From a checkpoint of a small image deblurring model.
Training: soap at rate 0.0029, 23600 steps, batches of 128.
Data: trained on larger renderings of crowded toy scenes, 45211 training examples, 66.8 epochs.
Rows from block 3, named by matrix and row number. Rows with one number belong to one channel. Each number is 128 + 32 x the weight over the matrix's rms, rounded and kept within 0 to 255. All counts start at 0. Numbers have three digits each.
# convs0: first 3x3 conv (model.mid.0.convs.0.weight, 256x256x3x3), inputs 153-161, a 3x3 kernel for each
# convs1: second 3x3 conv (model.mid.0.convs.1.weight, 256x256x3x3, transposed), outputs 153-161, a 3x3 kernel for each
convs0.22:155119087139147183123116115116106088095173108083146110083127170087137090220166203113130145178034126091237111098117121104127135102145144109136128074068107139163185127099030020000059121094078188023232097093086153094167090125075113140131141157096
convs0.23:139085138087102095127133101112113137086129153141154117135187188124147237132076092160124092111093101130096119151118113155112134106126137180213183147169153141118124107156130154149102167152137156128126203163158131154153141129124100133107108128138
convs0.24:119138150129161161136076139109131167096133162140117121119092152103231113185153029135148099157073120163169135128155186127126130096116142117098150188189056193100046114128137134035153171145158125142130174079122171137151164150146118117122109167132
convs0.25:137103100137115100098106091119103112152128051101123060119131130146091098132071119137155141118177111104112121135188163136150147157127115132110124117066117108143203159138111077140107071108115125050165052119059097095027107143115136113136154114120
convs0.26:113131107147127128105148083113111139105134094128138134092102116134068144129073255165105132088135168082189153160135180165099142177056161123144131067120156117204221130194112159177122170130124113132107138160101129170138120131103150130171134137151
convs0.27:102145156133104155117122130120081135132113112156126143092083147176255172114137097112113159210109148096121105111158074116136123124122152043157152255198063104133139083083177081153137137103096213062126143125149134121134164115116143153127110156128
convs0.28:161103131116126116072126125105140149132103087085137144113121076083119126153112178163148147127181122156133045149217145120071137096090125137147140133127118185190195162170133102111124136123154115107099130139106134157160118143145123135098069191121
convs0.29:120104123151114137122125159102116133138108107165211139128072110126126113142108093139105112159077104174140179177138095166121130104173124134126121163098107115104102088101096086095109155145160131123175146078117171158146141114139142121130117142160
convs0.30:091124119108110134107131129093128104125102094144107095125120106073090112158141125139091116136078110080169096102130144087125097049162122115133083104104080135097160136040134135054118150118159049137130168074136130132125115125116067130132115138097
convs0.31:114122087133122122113152123119108118120133117137150148133146108130104115142102251093126129125155102113165106130126118141114159150174115121139117088135110104102176138078123117153136082143176119092160102171114116171141123109122132143115112139105
convs0.32:125112120105135119170144138125126138130094138168138112128104112134096135131109097104114106129127121126129181105128096097130103111122135105111097110129114109121114113080130097106117137163209139122079137094128175129217140099118093125125139173121
convs0.33:169117076116103145109099105148112123117090054081133095150135111145136153096231191115131148161145124123091045153150141150136128121146073166134132096164132141245112147137077061105092102106090076149146122115118147141109156128095136164127132122080
convs0.34:111133140133140151169130125131133170130132143125130152116143132120154181184113144103137160070122139115106176087139151117120139103124138125134141166171180245142158130142146150183144151135167131109122088159165106145170104120102142088133102123161
convs0.35:099071141095164153162131133116085139074134172127117138135159099074061108080164147062108152102059155182186081111066170079171116060183076156112146101076111056166166000127082131021104140064140023172093126073130142080152179089109133136177071177172
convs0.36:077157120105095160114145126103135131118144166134137176098116113128084160120113251141142152106141117127145124142042144115100167154081125114110147132113181081083219136113107103142181105131193130109121125139161137152177094139145161123157153149144
convs0.37:145141094143131151078152123117119131154161082118189099134162087167173171148185255126151123140160052077159107168133130116144110168092152140134161158160162212137190158158092054181117095155114087166139090122185149159146127141141141172104178086095
convs0.38:140157107148071130112095133119142144159089074123132111129157094118125141112072095119062075159192101083101079167152112163117129102100109107102082144114119089077138172104153148186137127093099171140104147146144121139106102109113152099088117132130
convs1.22:157172164099107128157124116121165145166175072141174180150175070203166125076148104179113186158167141088150172154108197113148183126146189177162099205210147082139143169163109115110145138149143182186004196179169059211151092137152165097129097153146
convs1.23:124145137145146176126094131095126092151169161176254147158151147149170043051064087173139099101130255109083062108118126134209202113118158140153135193202146097122123161152131170196116094089119199147158165223005000019143126152118118118140130155137
convs1.24:133183148140108160127129102111108133137189179130158099126255063121156097145165165107096238118140144128114161115105178150118195131149139155237111127144114142154155150169127139114143128127121126255000147172090147159169123086145148108137127152137
convs1.25:129130150147125131146145134169109116149166165127170153186125095177132117095142117102131212130160173146114129126156138117155165131122145135153148140136162127143139127131119139138128142168123255166118229178187108187159138116112139161150108131116
convs1.26:170168148097151128154121130134139142238229116090122140247153094126166127135129138134231190124092127145133166161132145130162170118130156242184120184185125123147124197155131091120113127159120255166092070159098158128148103134128155129098105135123
convs1.27:117114113145185159110098130116112148123114145195254146120102111165228021149197152117129120124246229122126120103118128114176211105141236114109114206209127159249164101150144208175141095099117082076125255255000091137141133138143121098137123145150
convs1.28:174179137093120125139133101114173127228230136102121135255129072154143134163153127124223204115100146141151143129180185114171238137137159230186141183190138151152151184186134129117103104139124255198078067107133182165130096112136130195089105104124
convs1.29:149136157125146139126126122097110126184208126105149152179132094183166124154161123139168146113100133119131120117127150115132216121124158152153139173159156143129147190179131134120141125114135255225009096149103140160108111115124140119125106134143
convs1.30:145177129130128135144132124133116158185220111120163184181157081157165131154162116137196183113134155136115155100123160110173218145121202136141085167165142149135153154123112133110131148143141192168074153174158131162152143128150157129102114114141
convs1.31:165148130098166122136117138160150126182172091146155174164111129183157121139136102200112157122138152134132133191128179144137164122131149158159136184165122136159131138157140103160130145118150213167128214120112138149106123155124181131125109121128
convs1.32:124148128152136137135131119142139143161155142099133156163144128115154133166146112111178153125134184161128168102133143148134145121111107172132141123140152151152150182122125124106104123127109249153134138187158140135111148131140142129126140126134
convs1.33:165170120106121127130119134136175132211214136101126159146093115177151133128129119159205138118131125147156120175162157164181187135144186198142174218161142145149143187134162129112129142125123255161113105128139168144124117137143170151098119111125
convs1.34:110157150126122133119115114089137143162253102201182121175192036175179093138168142093207233101213156130117112093168181088160251145150209180214109171196120150173168169179125152136119110096139255255000166115103109136112103089135119121154133124138
convs1.35:184160151086127145136151117138173145188175118118146182217092110237143147152113106178183131111135185127158159165147152141123227128157206188163127205198166137127137156141137081139139151146143255104107185130169170121157092154155164163085110117148
convs1.36:142144126108140137122117130136163107210156095100138119158099122173133148152154130204147146139113129148148139180148123153211118132160131192112149165130137150151148172140138105137121119138126255106113132101117184133140128151122163183099124134119
convs1.37:170157134116138137123111113129164129215239081073173170247103086162165099135157136169195122116107177129142115163184185161137225125131206198176132179181127131188143164158125106146115116124108255131052106237074142098127102153132145145092125135130
convs1.38:120135113144171146126110152121077128139114152188216185150149117171224078135165118132137133140172236105093126133130110105138176157132160134128142187183145175163138140128123172138154115109124102162134255255001093120156157124133124101136115134136